config.yaml
arch: "resnext"
model: "masked image model"
dataset: "rendered scenes of coloured solids on a plain floor"
train_examples: 195000
image_size: 48
crop_scale_min: 0.8
horizontal_flip: false
method: "simmim"
mask_ratio: 0.75
loss: "l1"
norm: "batchnorm"
activation: "elu"
depths: [3, 6, 6]
kernel_size: 3
stem: "single"
avg_pool_shortcut: true
widths: [128, 256, 512]
init: "torch_default"
residual_init: "none"
optimizer: "soap"
beta2: 0.99
lr: 0.0023
beta1: 0.95
shampoo_beta: 0.99
eps: 1e-08
precondition_frequency: 20
max_precond_dim: 512
merge_dims: false
one_sided: false
adamw_lr_other_params: 0.00088
ema_decay: 0.99
steps: 12200
batch_size: 128
epochs: 8.0
lr_schedule: "cosine"
final_lr_fraction: 0
warmup_steps: 610
weight_decay: 0.1
adamw_weight_decay_other_params: 0
Rows from block 12 of a small masked image model, named by matrix and row number. Rows with one number belong to one channel. Each number is 500 + 25 x the weight over its row's rms, rounded and kept within 0 to 999. All counts start at 0. Numbers have three digits each. After the name is the row's rms in percent of the matrix's.
After each channel's rows are labels from the 100 images, of 14976, where the channel reaches its highest value: "patch colour" is the nearest of a few named colours to the mean colour under the peak. Only what is clearly more common there than usual is listed. The data: rendered scenes of coloured solids on a plain floor. In brackets: how many of the 100.
# convs1: grouped (16 groups) 3x3 conv (model.blocks.12.convs.1.weight, 256x16x3x3), inputs within the group 0-15, a 3x3 kernel for each
# convs2: expand pointwise conv (model.blocks.12.convs.2.weight, 512x256x1x1, transposed), outputs 0-102

convs1.130 098:487496490505503495498513494507487488507447477529522506505514516494462520492502489490513497445591501481513495504488502479481473520522495506521493472508512488501502497481509508596520504493518510497498511460497496495493483493493490529530482487506492490509512463505522504499494482507507495481496509504510495500479604507491478499519509529499418524512528523498501499479607501493489491508504507483408531492506512482490485507514490524533514
convs2.130 092:497509479498510543547532470488504533507526521489523480526522472528498491466487561497514509498503485543452498503432521478492489508510523477478524522472485524507504510498486472466502464505546517474508490522472495488511493499480516502505553520528550499495503492511523445514485501493482501498496540522478529577512
patch colour: white (99)

convs1.147 117:514495469527471502496500507501511467481479487490520491504493483527477471509483480466530512454554534475541544500485504521514488518468465511481487517481503498488517480511519478504525484520515522456477552481504510484520484502545491485581499508529516501440543501415503477460513489473532488452502501470498488484538458458499473491505482517528493515513477508487512513500496507484499507484519490488523440498520464521481542527473537520469498
convs2.147 080:505511510493464505553502526517505458509500482494497501521512553531462458531502479489519519493495511523494547513456544524480475483466521536495504480530503531475526518470486498492521535441491491506489501565495536507534511497477500516509538507493521551525505469532519491550505502514489528481507513457500427537493
patch colour: brown (68)

convs1.41 103:505529506496559491511491497505469507485493476482504491512521494537404520511470500491489493500600501489510508507524520500432506498503506487488498473543504500497496519537497533509506513476501489488500502585469503499490487540498477513524494506505522529512516466499503470496504500512503550514494474501495498498526615492503484491493485501487472511504515505503509492530496478497493496515511489511553517491507500498495494468563469491475484
convs2.41 094:523508440446515466503526505520550511484499454464520463486498528486526504491519531501512473492510496495516482537543486533498488524511472469488510458485476513474502510487461539517461492518468528477542496530499485503434526512485514526513499491510508540483488494477548505517545455491527476508551479467480500506502
patch colour: white (93)

convs1.31 105:485466454495505495520487489548502491549489493527489497500496502483468484502483511457480483474500521478508500467480491455611475464496481463499500474522516471512493543517516503494507476510481509498514486573489484474494456519503473543521456527513483502489477517512486508499475495511463478510486496495523505520516471471516484508513456457539495484543501480542522498519432472480470469499512501503555515498511498491488479496536513485485481
convs2.31 088:495478502494467511499477498515504484503464514494501504548485529510532444497509477521482450476534544536497484451518520514443468496472518505512502514519474465527500480486528495470491519468448492496518468554486507493516525560505503499503537487498487546486485533504464486494505506495505484472512536511497482403477
patch colour: brown (68)

convs1.196 091:527513511540512498497468487463474500481533513492489492539551512484506478494504506535545515561494481514465484512524522490486508493494474514481487528489500505468479476459484529495501519487488449495486472530501489520479519555523521464498495505470492485506465483489488495500497527513517539493516512485533519510484561487500534540517521503575474532513498485511526516551471524503500472541509497573469507513485502457446478466540508485512527
convs2.196 086:500501537475524487479502531485497457476527474505533482512488451533476512527512504499454504471508529497497503483468498503501463525503493527497529479512458470485490495493498493515485495492534511484521480467511509510486518503517516500489486487473438498462479478507516474502507505463515515554493512536466512517494
patch colour: white (85)

convs1.42 099:504519503496479492500496499501447496507474503500505494492533484502540495499504496505520516492440521505513504512497511489359503510506510493508499527426508502509498509509491481481497487479496490497500506479477497485497502532506482457505504495509514529510495539496494487504503480499508577486522509500522519519493441509489476499507516508511613504502496494501473486485437486499496481496516483491526496495498501492487496506586505499510502
convs2.42 100:540501539504501501511485521520521481474512516526505488570484502518443508537489488501476500468466537476493484493489512468428500498488494533508522476541503503542518493518531507465446509511496482509526512507512542457522584541517511494510476500490525504453515507515497494452517483487519512474506522539463542526465
patch colour: brown (32)